python train.py --dataset="short made-up English sentences, spoken by a formant synthesiser in many voices" --win_length=512 --vocab_size=155 --embed_dim=256 --encoder_norm="layernorm" --encoder_activation="swiglu" --encoder_inner_norm=true --encoder_moe_every=2 --encoder_expert_mlp_ratio=0.5 --encoder_pooling="mean" --learning_rate=0.0026 --momentum=0.9 --max_grad_norm=1.0 --max_steps=5600 --adamw_weight_decay_other_params=0
Rows from expert 2 of block 3 of the audio encoder, named by matrix and row number. Rows with one number belong to one neuron. Each number is 500 + 40 x the weight over its row's rms, rounded and kept within 0 to 999. All counts start at 0. Numbers have three digits each. After the name is the row's rms in percent of the matrix's.
# gate: expert gate (encoder.blocks.3.mlp.gate, 8x128x256), inputs 208-255
# up: expert up (encoder.blocks.3.mlp.up, 8x128x256), inputs 208-255
# down: expert down (encoder.blocks.3.mlp.down, 8x256x128, transposed), outputs 208-255
gate.43 105:513454484491512498435488510464506478540535562523552448520538544529518551456541518492533467480501512532500584553456468489488521512536553473466580
up.43 109:503466467501477523521479510516507406512499523572509463476499545538469589507579442514509468517520512573524449469478427464534537469515522458434556
down.43 104:486517558519473579522532538636489550473470539497495507454516456545478554504473515470557534488490472522468506435514521563403475493585482504508513
gate.44 092:467518494491438513537492466522404538465544555483490507442518508504474526518497514511473516581437491469508525541574471519460506576571551511467554
up.44 095:483522509487509520471549531470553516554489431548489499563573464427493536444533505523501493462498501499587484540397517533507467429512529444482449
down.44 093:527653496509501498590479478468528515507419534417511535425481495473472451477504461522489528514487434477527518559499507507498531512505461513484500
gate.45 097:519499533504445496463493445480556471468509545480513443510542521488492484476521454471480602449438521432539437506466548518438502512505470507470526
up.45 097:446500521491497532542548550504478493581505489524437541498491436520460529545500532491497483480511499510505475485508490499592452548527477542480477
down.45 099:523514498460521473457495526454490457542494513553594500424502556525394488451486506511480479507504482479456476460526477563432503479488511539526514
gate.46 099:514408501453513521499490429515453513473554521470532513454446504473496489483542488531542534509511621514496554454469482547469451430483520511528502
up.46 101:486502543484477435452519483451452556495530468539574501441573436549461515503512476456524577519512496531446474450529497540449450480502518572512510
down.46 096:512452488500514489490477552480435572579503558466491479458454515509465509530515423481513539502486439461512502447551521441470487520401465462539509
gate.47 105:577527489483490507493551567481454490510460551496476545478491508549486514541479481475538496505491471564426472419546519487444500529517533470518460
up.47 103:494483529487434468544515445459444433498469555500531483487466502552514537544495484484501533381492545505481514477544543446440495480519547573471569
down.47 099:509498549470512480507505445496456475451455512544578510513468547453517547488534473454549473508517461586529474517510519533538440452477543419445518
gate.48 103:474446450561523488494523508526503486568502461543523486569499461446488469536457489494488609493513549567488541556415540469508508477560439517546534
up.48 098:560534532443505551456516516480488446460481479483541470557499545484529423398479438450486437487442572521495453461552505461546524466438526527539506
down.48 102:463486475516522439532571484498459519504581517532536446449480380555445478485464464496516523524499489508486573470423538439478525545529455500418585
gate.49 088:518568521523519500519455490435557523544517490495456493494535522469491599495539490572491503472507436467492459466534526522539551526481537522474480
up.49 092:528511486466504489454521544581503497467547491497522529475427466483523523464514461464548523543539530442491458564494498541420458506531521530494474
down.49 091:468543419488507549469474404457545398496494527457463516468509481503513458477527572493526529596427490519516502543495496464623579498577424483524473
gate.50 105:514503512529549424528511547494497474414419482575492553457510416533468477478545544495517394517496527507600544505424487538566460526511474590513493
up.50 105:483496570497549567548525439532500452532601477452499541447548463493523473514457525532494475529561521501421558482517575553494486488486476445488465
down.50 097:571507465560533477495468430488487506476388554534529478527544460507535420462502503541415444492494505499411508475474503546546548481525526448394490
gate.51 105:466513535479534456470533575479494512476578568582486499580511506537514484490490542520449532449528506506498518406482419535485451470542470511500518
up.51 103:508520533443450541506490490492505494440535539492537517555449504479513423470537576533492458530478482453484514472503550435487442435466550524470391
down.51 110:538513534490536514387506562490489528539476544530518504458454449457532424518464473557491510500534400549499460485531535420419535496537544466500450
gate.52 098:525514523461522493456479472569549460606432488492529520482500516477437562489565505554486402431610461491475496461497492499468465456456410505511524
up.52 097:520404439472470564508556522457470584424517496534524549568485547479583540512469558471489532519469490549488518510486557465556484504582520526556485
down.52 105:506437457478610464474454493462473493462543473518495514502498553510467546539485450532518484498516501558548501485397570456552500551501532460480527
gate.53 102:521508565469500550528539477494504545492527437512458470538595450484527464537450504455452540527504491479485506542533444511530525453499491572524493
up.53 100:483530509424462494493528503504498498523507392467463500599580488520527472495527501513467542505512547474525465544543476477467549502484538543481527
down.53 107:435518513475504548525554573553478482509497517533429433545539543485504448502506473549557508499559488487480516483493494515552497568559517506524519
gate.54 100:479513442572500481455491448554515606528500491450477485511552551562509463498535502502525526559461498483467455498454441537446463546480494552569475
up.54 104:574528521511564473455455503503525395517504399515540507486469494465481537530458408581499523462487519548535497562473573554477485478430502484472480
down.54 102:451525453499476491559452490422556499586520472532508534546442522436624429508462507479495496479491469472524458477596533434417558569495450494477492
gate.55 098:504524467537482453519436505468532590509439566514562444470505479520497537433486454445519450580413474494473506495512520444582524499503509573544586
up.55 094:533453549500511469592513521509520493459424610503451474524565467582477505530454485510498526495403425431545550498544436528566531478503541546537494
down.55 106:481483572569557528518570498424480533513464479458473564443503570389511545507463502496450543537516489474496450476451497534456566450499503529473448
gate.56 097:499471452493482532476499511515481538572547513463478493534498467468547488560543520539566531437517441525535481461563502485500515426491528402546539
up.56 097:464483494522518512473566401497455556550533542464514554563518492462615515522531509582500510489524472588625488488573538440476498490449561504480476
down.56 094:537494437500544521518412475501489490470517468525479519517509472483497426439481516489474490513490536549563491525491568538425521530535480530412521
gate.57 098:452443580479537475472486501463467467561506466529500463572510534452556527495469467462449446502544538498352478461525484508569538523507553527545460
up.57 104:516515376532511519565520477524491470474455507523500507422493445490459516507504556516461475511477480516487531551457483515523455456449522479496491
down.57 096:509447441490488568472522457512506555538467500507460498441520496513440542460421546439499499532552524476519578506535437475494521521471537542463485
gate.58 099:466425487517459586483412531461503471607507563572514566483517464524489497591476529466510520405482518503521435462511548539516428474514442439498470
up.58 098:462446486506483615475415489515453543578497563531502527480505473549484488548502474488484524448491505449521447471522560549425453542449469487441474
down.58 102:550554450552485536506516492489487455591530445584538535444530567542520501473500512490498455478468492556580508441518535548461521426503521449468575
gate.59 111:575491488500463459508531547517467444491533503485516569481531540479513530472485536503526453539472534480497594500475534533484524509497500517470523
up.59 104:439530530478528486482503445467478540549465516523495475527445484449505440594464469481555571499567614510483407500520457419532472514475536506512496
down.59 112:504454464517519490496455456509509481520526498487490446488470540478509481499532491522566606512498534471497509480504483502412515483491489535604555
gate.60 103:455476514509500516522517503551454515430459477508486571479572460523509616477511489492507587543451466453463468436556488487504546585493507602523469
up.60 100:498516397531404583464466553493560561549478505526464538514571557482520448567479523483461458553541489519493470467589453499492473441477470441545510
down.60 100:454478518495598506531519518474450471440521523515518529487488485514413465498521489500511490493499485499482487541451482457552521476397553498553525
gate.61 105:556460539543548549470522514565529460438581434510513470458541473490493523454496556440523498446488509546475490467574528554540492439518484467501595
up.61 106:594468532469484494517531458528580486487544451514531476501457467548466544501499431475487480496508493507504485478542515485511537522546498467485502
down.61 105:454592505502444512493574473482507477565575533479414537452525459470388484532467539517457469505519494477515545394418553473510504473519431471481483
gate.62 099:471520498478514499526438486482530520501447566452485418490471531610497545511515529549499555525520457466500488547527508484527453517525530525438511
up.62 094:464515473482548468531498478502512521520468568530470459462454469579479535518427555504504492449548421467429529505523503488516541481488442533454409
down.62 102:525467580546524573546516436494506487475502549517433509489431480524425515508473534517465603491488487518503556449493513536604508487446501523513482
gate.63 094:507522553526436542521531491540482494515434510595418499488537534475459425509476500562452494499543504473522545469458428373505459486494468512504473
up.63 096:479503493507586442541543454497535493440541538484519564522391453515547555436552501568434543466494508611531511547517480570522532465482521477441526
down.63 090:550484409537572551512538426496529533481499465493487463554458488509487528541445454571519476504490422452532441466532501528531526491544529548483483
gate.64 103:546491501485493528587531581475439468529601449526454418486551505532532486535547455502422551494439436488467491499495554520579458489481493500518493
up.64 096:490480519491531511561490449413532422504635516451510456502483490510595496547499504462551444471497431553438460527505554534606480568528474498493493
down.64 092:542483473510525452417457498538492421473509431509594505523504505501539508502463506472457519447495464513487394423597486484506485440496470467564538
gate.65 097:457563514500527548579499484525562513507581466583516531533480486502449485431422455521491513540527468574471421521495463533486521455505472415498537
up.65 101:450575493471486478522512460525473560485486509599465548469501524560453491459385451488464477476523538424508545466549447510547515470557443456456481
down.65 094:540437467495490456535560487581468476520491471444482528454475491527482526465611494591566498448559436520483464423560455495501587474529464485541477
gate.66 097:533492468532441498474425511528600530540466593483472499525512546480456487507612448493452553442495485549417484525482517483446558541460442481529516
up.66 097:547481497469557517602557478484448467467548451495540491487543464583443526486439563447466529551441510492575467491496466563513470443536530446580513
down.66 103:529544482448491553460492511431479542583565496465452508460516505494439559529434515466519555546542501522462485479427576467487471512528578522470523
gate.67 096:499528500465492543446459502518495385569452549487447545512457466517480498500493456484443502507420551488461470344480530515437419463513446519419509
up.67 104:501530533518513590482518543494507454566496496537414494505504438448474548580469491443491538450423523535453523422482619519480396463473493462524461
down.67 097:449491460523526508442521521466495487532480520450488489439498548565551470534473491539529385564502478533527466537491581509519580466542458524509581
gate.68 087:504482481457581519525474524519461547477504536572420485417482479537511536424486520526499482490518469443507541518514546520497520498431539499533509
up.68 083:533409550435536493507536549496453560527474506546462453447455449572478473444526559493489398500536455503516528515456519504534552530453503556558457
down.68 092:492550538530451487583477503492542560461556417506590449544519396475499518510506618569520388505497491466522527466530451579545492438471544528474543
gate.69 092:571494542481534517542458430499483434513412574478503522469481485480559538518486461483539522499494588497491410531475500462507496521491494466460534
up.69 096:552542478464539535482503566517487512477545545535476577521498487457411498504559535508527547492547405515477378526510506524447477581509431495459545
down.69 093:470482469523461469450496494563484569544439431484474436515476496516540507545497471542489560499438473432489484542536422449555510456469511495449491
gate.70 095:494499386509454467447522497516448578479474442553491487525491528503488534551536501492495483457459517515519619506467471466396561380444513553471470
up.70 094:515475451516430459501472557531411559521466422540509541488498481405479511539497454517532516532460516572497562486490472510443484470470495552507452
down.70 096:527533500524550566566522481466502485466527566536463538544519492484434509466546566449540518493459487559553528507427527458437487439577596447507562
gate.71 100:472511494462459447450451496518443508513475509511496461469485553521496449512506435465534497527452469456594552519481546517458529487541571498517482
up.71 106:490501537489474513565510395507497483526520615492451502451428546489519447469435476528429567500508486527474477509543529535481511531525482421463511
down.71 102:418537511500423495498452477517506472551565558484510490437486468432526468494481512509466487507512536512410489486490500549448490502490508478431471
gate.72 106:496515584533484585493535488481478559550567502532492572565478483490482525512447472539481460495464507539563542537452524543490423570404552497441402
up.72 109:497525531605549477514505447475419474481552473515501558537479510423556564567472516512484517521453408545533534507491465529507472549453511524490457
down.72 111:462465559576516544491481438516520519552492587537499474499460504460515489497551446450479547556530545477540535446553507489508471523516446493481485
gate.73 097:483491516459525461467523477471416465484506465505477433549522527516529463603457561483503628544561426494497449563504489450545524493497476520538500
up.73 100:481516486457412515456572539470451570518490482525516448472465498515469480577445499464450555548558443524489526511510551493514480476508458519506522
down.73 104:512531530505528532554385488570589506557421503516471583463447534490496529445470483550434489494468555511546534503498424524563526500413537461496458
gate.74 105:460428414593569508503516555552533500495470569538417503560473494533498568520482496493463480477494508499509490511507433494545477423529474466454544
up.74 112:450455476558490521498481513548458520453406563515508486521458526438485540562509504449482481534524466513548495547529547473506485461520472467467554
down.74 108:551414533576491544586489501460538607565533496516530460539500493497520473491509464488501504495496484474514434482570534444506500507571484422489536
gate.75 112:527505526563510502515475462482542441483503505506467394525477510487557473532481530544519468492474498504406480537490497570483469497506480535515473
up.75 110:470508433410501441471526541513447544485529471515479559476526492532435549466503526442460518540509523514566450477482519378507532492493497507521569
down.75 110:530527540503551441554510483579447479485549485480524451513473569539509466513545514527502482530482523519469513478503479530510490506565514506540598
gate.76 095:486433575492497518479453456541526536466396501528471492478505498545521499494503530478538459474414533516483495496548509458497522494505535502494539
up.76 099:467430528498464499543425447527460517497454494541503492504538488553560516495531496470526525473449526575473533526544479470477456453501498534448507
down.76 089:487472462523483530575473562435499584561564547516538468521536475527539472509450500463556498559511481488556567485429466512457446537541587450502530
gate.77 106:510469550491480427527439473541483469550504535554520592426506472497507549478475486496505506432535578487487455523581471524515521547499555469493455
up.77 104:513521558515586532487522466487488439454533560516463472500463468505533504499455497567524510557548527521470500550465533529502415554467545491508489
down.77 103:544440533512487514496475472509516591529554489502475513500546517519532528513501493461541531448572484492496509491438463472540525498431555535446424
gate.78 093:534425471439535566552507534466540489470430485530496537420541478519546457516483545522550491409510533452578479490462437511527477462521506495571453
up.78 097:520463541569563525498442528473485503502514511527530534567508474480452464549430480538505493509484537575450430404496537541447546533491520484506536
down.78 097:533507460579510481413476512491468451490516593483513501451424498523476498507547459521493459452556471477428493505525427469506501486418513490539462
gate.79 108:488472456482492553388524477519521486596531426555491534469441486495510440512408470476477492456474488449520465434536551594478495492485491422508466
up.79 098:500538530520525453509536479535498549497504411516564496492470448476519465465500593479446510511465429465526470549550455558486421512560503485492523
down.79 092:467464549553486404488589537530521431467463516519428528519521486575552481446466478436517528510555514546410482595483606483535559519528480513529432
gate.80 097:558562525530446507570518495533439529550497460499523442467506492542526505544518498448538616522370474465499532526489477448501522536504514587645530
up.80 098:464441543504471433392518568448502553500485512444420529557528522465469471487537527505548518463556424519488471457517528509528464530455475451433526
down.80 098:438494490482461471542477499498504470532627497484568445571414501514446502493566554579480516460500535437506419445515475492476542603493498458439542
gate.81 101:441515534595499447499508450459501510531468559525495516482515449511515516486425501529472491514461448496470489504498580491485446487528518523488452
up.81 098:465392498453524507563517524506490443425492438569516489504501522426478489506527546514498492497508518506505508492524457547509490513529538453458542
down.81 106:568488425515453492504516460577513561560522520531493429529501463502529510513429476480436520484518527489544483532539503422503428475532480438553470
gate.82 100:448488424425490466512480570418470544482503569488534521484499543432501496535583501451543500529483472470507558492518596458415546489568555554524577
up.82 106:557434512479500554529539547459515607538503553521537484482467525491437512520525483469438475514474453519486503488524572508467577556475541464519573
down.82 101:501435455484428399461468526600462467502525462580521472488487459489527427460488511487577437511447467452501518511450498535459446463521492498496501
gate.83 104:455493475546437475547464500499514514451511496430463478462477495510487500544428517471470481580489449525513546458487553510543598441496432490514385
up.83 104:590501537479430570520586538546483490492498561569457482494480492558452486497560522502489492468543470409471503528441494527515434518553462433479534
down.83 105:464479437531432514495475576482500469535437497506537512455481495514495490490536472482491459511508515466469523519465516493520543459465460523514503
gate.84 108:503522469505443511479507578540475500434490490501494515474490469498463498500491481549516522507529466500539637427530511481465471516517528510461437
up.84 104:559466458520547493483453457476524512519499435541511527544506476478493452498508519508499524534457499465532499506455463559546457512479490477540561
down.84 111:442540535526464471591499526427480432478511461457471423458587513488524520602497608529549436478481510555505487512455472459500503474510478570513543
gate.85 095:589474510443532486542472495503492484580477486564459478488533521493476453463478447470566499479572535485433490526511485434537401493490455427472461
up.85 092:494543447491493520536507479517492492600525479507524436514436476611487516511493474520599471523544570518494528559492554495522446448478521552520510
down.85 092:545560499478501493479530547458445430480470473429526435500496529437499565513513526502471523519451431479435430522451525530531518535471510528507524
gate.86 092:541501503533455483543517443456494503525496470533419494418490478615490521531489495474433521489506474521572484472441516501490548459448445414526499
up.86 092:473531561491540520518490538508475454428484578497498438513482466509538500536536515483506447486492501510526560507501527511569507490472468528459445
down.86 089:476542488522606521534468573498450518475525502555466528468511492557546474464475465508487535430488500419586511560407554469400485499553468535528505
gate.87 104:502517524531525530520476450532501473491469469537551536510534451507566494452476516533528538524480499514511489531564488505493500499535398426455500
up.87 097:494511511443529469456547585479526481547515559565528492489527549530460491498496477446519429455433538480517505501500556486559452552454575470509470
down.87 100:543536502466466563546520521536479462517520558532485504549524473552471459453495473506496523521564503502408512527519469461435509505490501540511407
gate.88 093:464533518555448492455486446481487552518462529510517515457494494503513486543518445494508450490539534553467471588516535553488452457542524578470552
up.88 093:513519548501453466519418484468484471514524451432555460424534510566552447449497553500436486456487557482487484522517510475537565587502471508554417
down.88 097:497515519448553481451484523501514415527538549510524543470517491460431473577530500519443446509510527542456491452480504560500470381465476528516483
gate.89 090:498493455535484465468503454493458475547547568502561493462485538500467453496521483436513543519546559441532545477528471502492510485443552438453527
up.89 095:467522463524492469475481450534496478530483501524590488548494568532485444561461529472498530525505522543547529445473432499472500410544501444518507
down.89 100:522443438548486491483488468449487544491507523537538485515492440518481494439448519440493504524514538465542430441455477382481483489474486542509508
gate.90 096:468499483491482448468388559449535570474441498536521513533511465523489570471440527457518506489467518526521532479432547554525451496533462531517508
up.90 094:516488516480491573395589487436488559456553535478574413421522485472422435461538510491557479462486530460478538570539450480507562422547521491452520
down.90 095:455424490451438404544496484574508518556455489494523500471507522500556539467523488474481493514483489531475488467436457493518447542581523505506526
gate.91 102:468478519478501450569506481552439510483491507494459506556508571616572497535502491535496436475537500514489518538521437473564500516449453544525501
up.91 094:572503484569511555515497520438543501493470509487495558466467497459460584486470473485499534531456479521469521409495603494494547490514482407433484
down.91 098:445516494491492472468510545497469512519520509510455533529510494525546527444513519513550423533444500469461508548504534529486550448528459508554515
gate.92 100:508443467520538494574516426558509496503596488537482484522471478552420483488504485465521457533444505519491486546514471452481526445474528472468461
up.92 097:501459513482529479488480476519486556466530502503474481480518494501441473456471497411555469464540457456468461493569473526479474517458500490491422
down.92 092:525507419517551468511572518475567564503512511538575503438448539489516436559531510517524520422468473566508536553465426490457576491599572525507467
gate.93 097:531497461532508535485492475511520433501593405474527463455515557489504461476539509525508512430490409482530493520513526496532593450503460487520468
up.93 104:489540517527493468566470458477475495492470499485500520561490513500421482530465525518543493537516450453557498513556459516487515472464472547523513
down.93 099:472500510529507513556568430462514571522486573441479457465464545538510506483471450511509468533516485408502484464463507530486549567478449486419500
gate.94 093:450487504518574474466565463443526521488498492525440506536513449498479515553410541428531550541468438518450479483534516527559541527563474534526513
up.94 090:520495554511419547448448449539519430573498508509533480458481550493540467495525512523465477477581545505516488486490507477445484459476513496463467
down.94 096:532486476547478431410512523505445382444479469530489500494510426457529577529479428420500419390504456523524528466471493506553475547548506494506541
gate.95 101:595517441564519528556453556486465526477511567518508490522568505519425519514549467423492428480453436582501481523431518534480516504562490475450553
up.95 098:540522444527527534464515501551516475490513529538505479472615474550394416544563509494489450542487382524514548538463568441457484524494494477474464
down.95 103:460501492491535402475483422504485464529481475435561510554550497551506548483451525412544489494498550494595478528514494514515493448512525554512514
gate.96 104:477494603511510506496494525559493548518485502503458497520483567399488469431466526548448455487454572514587510496452500478477500510506466432516477
up.96 098:544484558517484584517488469528565533484519526516514500522448488419524471449472502570493427487431541520532529521456579523540495455502483499474487
down.96 089:482511457567470491568493482530516450489554481521524540472456578535509497467510501471518579488508531518529513484550449547518573537458605448495496
gate.97 099:517490479489499472515455363549534509500599485441520490463463455543528503504465443427497438497460565439480504519526488480529497492515488508492475
up.97 099:555491487506468487527450413546527438540577431507499529420480555522500443509497491452508519522458539421485460488475492454495512497544459482511479
down.97 105:541531463464492517510507503463452427475465443527524465535515508503519503512476522501473509541555454511475473537497475476487497546447429503449556
gate.98 105:517564451533614457551477518504482494440575462482480499559566555535501557541491486448502483508442547541518548513454462596497528472482496502519491
up.98 102:584490564425518522537448543440517505539560509511563448503550434534505520451495449467471391537480432484445436460552547543478504462482486496478500
down.98 103:532473565544655464448483522467483442513548468450502571558611520479494510453469514410488484532480522511473462493524596528524477456513518492403558
gate.99 100:494488507531515510538493541474514487460530478552415507403530505521551505469508435419479525450492502504526584443546528439510576524520528403509513
up.99 101:571487493552502536470451549492508507445573487510483471451528483507519521451486480409489521471464489480527518505573514465517586548545577503503482
down.99 097:517449526494447490453504423511400493484490482495608539513502455440473533503488529507452499538537453528532459498524512471529451432519521549493543
gate.100 099:518472431435481522485494453468536495522486447505532478509461455564485418445517540504512435478398597423471422517529564417512488370508448507540465
up.100 096:514493548518529519485512484464443517533538402510497487511467445524516456549502494518499558451531569487478522554516471439437534488502492520590476
down.100 096:582568500479498502551546415464482517459572572436542543512497486505412526511460437460515469568488460528606493505453518515479573532500487496457558
gate.101 095:492465451505477503480404475493518502460491439491578520509479492549418482552461457430547473503438568459543485531474526573474446495531501506545497
up.101 096:515570550486457506522462447526504440417509440461586504478514472568457514520452510457563553482546550488536537492514505522497502549458445555566519
down.101 097:506518495518470502374470494455485437560503464553514544462528522501517492557489459501527478598548548487556424532521468527449472480486616496541507
gate.102 102:523491517460539573520518540522528477479548441508445447565488526494452480497477485489559461532557500491490479541439489454479514552511540445550463
up.102 108:496416555467531564615525512533531504527537433492461486495490529511476518440482527473508512571526477451506546490450477504480517476467550508502530
down.102 104:492449485493497509495492497522439534503492539548556529546471489493539457481542486514542508449538514461477512517508514463473455541538456460464542
gate.103 099:515530496514447503484487508523455433480492532471530544539400498550472469453570465475449530498451425447516530487440499491479545479473495503499482
up.103 097:502445548495472512464502514459492453533572463514532453495524510441617512459488487502508580528450588449529500465459542472503450448498466522445551
down.103 097:526460520502458529484506584567510487469471497539447501548505482461490490524466463507416496515463556542461518502414499449492502482499507459488482
gate.104 104:443531514477509499534534495467480500344485467380521489502541528490485567478406517440462522471484563502505502497527455543538524505542450394457506
up.104 097:487443530444524459489527572567512566552547485488554481586476502580576478510616482554533485564507545507481469572561517510488559509521479551542502
down.104 102:570484493502501448435553508473534489536537505506488508518509538508537510543545431414524511480495494512451513512556536458468458506482565467551491
gate.105 105:483540618480463464498545564513515568454463424504564489486537513483467538494556542525474502492562447474557543464492490526520564546475450520502499
up.105 108:546518438429540527497481502487450412445466542506443552503508476520491479464408514451458501447522586492513541477479481462466505532471603516536519
down.105 110:470473527540528518578530537535531493525553535588509526457452542495425448524485497491476498492526506539490529510566548496528504436486519510464518
gate.106 093:491470624471488536575573474522532470455482492512517468461432454481464468507543610538424486488533419551474540554524539566524483581488471499502536
up.106 105:593534449524471506392461511516458458544543488508463512571471525458518494555503415460491503436516518501529481460465492475473530443543514463500480
down.106 100:449415480513549483476469482452425501490461565385427553483542548600458464526422391504496483455444523450423474473512448556601512471419505528498524
gate.107 098:478427479522515473484464450464404480476553512446555524513463560512526488454544527544482517508507504491533573495559469535474440472479536525448461
up.107 098:535465477472485520541472531457454474504525544503537509497553504509535502489519415515515542521509499506495551534542468498534493538459469508520496
down.107 103:467517525498518455485470458482535487474446503487478544476440494491470579520504503555503575516416530493479434532465458514477449587462518524497534
gate.108 107:471442458515492423470458446527555532469453486499517501517516541438501524487517525486525461458501537485487524517555487481528546534480470487504473
up.108 102:510504469445482481496505490455531439548525453491535535527417536509535452450534459516468525483450524479506514493524531398515518525483455475498509
down.108 096:448480557479563492539465442582504526510440525510480507497546457382473492495483566466518517488411521518577482562539485529508442450531512493510532
gate.109 092:496468510497535495452499545466533496544511497440476479504524460510536502573469511515596431488498514500522478484488473473476537505554461452565473
up.109 092:463448498475506497544451485459520509494502467493526490469487428534512506494466493489576419501519435538499452505473533491479552448508462471548504
down.109 088:531500524521467532461391514514521482595485477456522474488544520516480435500566479476467525458439501511346481489575483499538469537514499486551449
gate.110 099:482556590532488544565494518538523494451547485506478445519515565532500517424494536554470439541451535500504521464538477466432501491457547498458535
up.110 100:584474546520488452486537483571473482476479518476470549553491478493557564578538490541468485451508529432517529540506493549457496511458489542489520
down.110 091:505467514522547485470476541456506472536476444502469502461469499435488455538497471538476478480499434545431523505522504448514477529584538510448525
gate.111 098:469550493475454544507513441524476501512523510498456518519479538495502492495509448525433431491526511464539476495441545586473569502534517484502486
up.111 099:422604547512542534466490447539460493477491433484534506531460498473506565396473465570468520493468501468529465505532517601494515488581528469480498
down.111 100:537543572454528465448504509486561465511422491444560455559484526535477571460501527448523540492476468499531528423443469546534514478543488529548477
gate.112 102:517572582453438541510542503493473527523515584529543443530462564561490554544443460529479553527503472530506464526559557478498508496465516489419468
up.112 107:467428399483525470468502560521575493510489428467510538480557455456489520416502520487546441516501506528504474524462432544477462496563467483585478
down.112 101:481502571495505480534457566573529495499534491540483548535468494493531456437523503585494448475507514477558473412504530410442519423501540485519507
gate.113 103:524495516465551538468445428525515516545466448530536488515481501558472496378514469461536463539454417452457472512555463509456529518523573508521453
up.113 101:546510501466443508445515448546511478572523474537497498508416505502509359535435388590435532532516567532485442488512481422551485513455465420466439
down.113 100:542505503416413545461529527447435515465528534513493493538501527461552452503496500464411487457505519534494534553518454526549438562525544507500547
gate.114 104:449488489448465522576522480495572551465492497484509456508490502457546509515495490501494435489483430510547593522481536542498524522559505411496490
up.114 105:456565500483483494530540478499552514445465535548462467506479507452532499533563408506532440497458489479487485584467545570491543503503453427533525
down.114 111:545446485440566479426394567454501475479430463462498506561482507535543483476525517585511489492557456472517488514505576473490477530488498495567534
gate.115 099:435438491517534450554551499449519546550544530460515531530461514540498448462513483473485492529506481464551495450521514540501526551490537549538461
up.115 101:468467472552648425532520551515521495584513541556484458556493474496497509468544477447441478498467473493514541460541532510568531534519551494525484
down.115 101:550481474539490464497534473462475493555541472462438556529460498503527485496531503592488529488434440462441521513534488447545538519433550534491500
gate.116 095:453510431561484481385527506500495503486544501495465547518449536469566494542572519532477581471527486515522464513524477480515512491495525516488470
up.116 095:588501490440511527484487547511539581517482465538496420518545480525482474484458429421497402464412491518457501497469473448494479542502478538490472
down.116 095:493576510537476451508577540516445458494523531487495477502432542542531489549557504567510433561555528522438539479433520501421511465496461471499485
gate.117 103:560444528526527511521461439479428466517540480495484501457514438558489542541511500528454551471498500535465483517525473505490549499513386602464496
up.117 097:450532506463443449495532511523477456491479551530544569483502449466548506482420482494522502444529460529502545482483469523523529616434550531551446
down.117 097:583480445553454515460527549544453450526439471539496480481494505470522492564521526494488545464481556438465491494552430503441535462597509583509504
gate.118 098:568462463522521488530532466513479459457513541461460491423499450468521516547504466511412562453540517589481493496500438474578547540405515511472458
up.118 099:568481489501519464545527415531538452507499505453483480537462501435525559535475467505474517530531504610464505508500406502549531590510512502442442
down.118 097:484545437506470490511539504455489503452560508535514443468521548501522394543488500472527462566527512503603399531528458464524425484459461499575491
gate.119 094:489526505509468513539490565426494457498477510500486521529507549607514461496464441512507471513527515548479559511552509491496450478542569485451467
up.119 096:570541446520515466557517504460465452529508488480553528522538573566468514514477532405443558477487523507480490544521490477532475486523489484517562
down.119 091:521562459465480539567611456429473437562575509555482509472517459524497445494493429504501464571464504561492516461449464504587462556469499549450552
gate.120 097:523508538503573509468513478444540609500499461523462528484424538484567510470514536532465577493505460484528457504503464457535501525473500429539592
up.120 100:469491469556525561453544500483542603511488536538463517477487503500452600496445472476439486460581442455523502536525498479474497499479564516425530
down.120 098:526487447505469529497488524521546447523501534508484460538495487503507470494545456511504460462497507578537515566541568548461454466505455462487484
gate.121 100:552533481475497486506514500554466481554479454529510548523548514461489466554476558486442437557498492466502517434511487399444470516525561544426518
up.121 097:421444552475508504506480502498547461451567528429520457450500487468472525443500497473500508483508489542488447534458510537488529480485474443490449
down.121 096:521555503471544526530514492538535545523553517548515468502473521549516541490476504509479505493463463504487453486481469508561513568530461493513455
gate.122 098:480500455463479464497482562441473464507525543469491511523527446556486537508504575468471446547539590508542592465472520503537455505499527476472487
up.122 101:508514514518485548544493470542470541521471480498461442516485507417519469489482445516539514444451503486519406514528515506507521467404513449467517
down.122 098:430517506467471514467434525504537523502475511452509413543567629497478464501536442549587495516518539442527508491455431503503502518497584515484498
gate.123 099:449573534589485444446474488502519517448473572479517483466438466535432492539530500439470598529479382502519489493485467485484509497473409515515409
up.123 101:512417469489511589515467486499504506572542490487520471496510527467530488528414466539532536486492595471473409484527577443525481533528569440449537
down.123 103:502419476535538446500532575604438438483527528541510505535501464474456479480494472520545523460440487487505511574537523508496502488465517515435502
gate.124 108:458465549538515508502563454517485453481516469502506507425430513486603543431522485577506530497487484578503462471540448532507555494573526469485472
up.124 110:487499464472477492484420532453521525431493528450537485507523478490446524514509468496487492491515528438514535554508463513536493468493506644474545
down.124 112:572471522516480480477456575460572493560501492498512540470546472546449483486563548472495478503544540520496563457542460517487528498471453461419493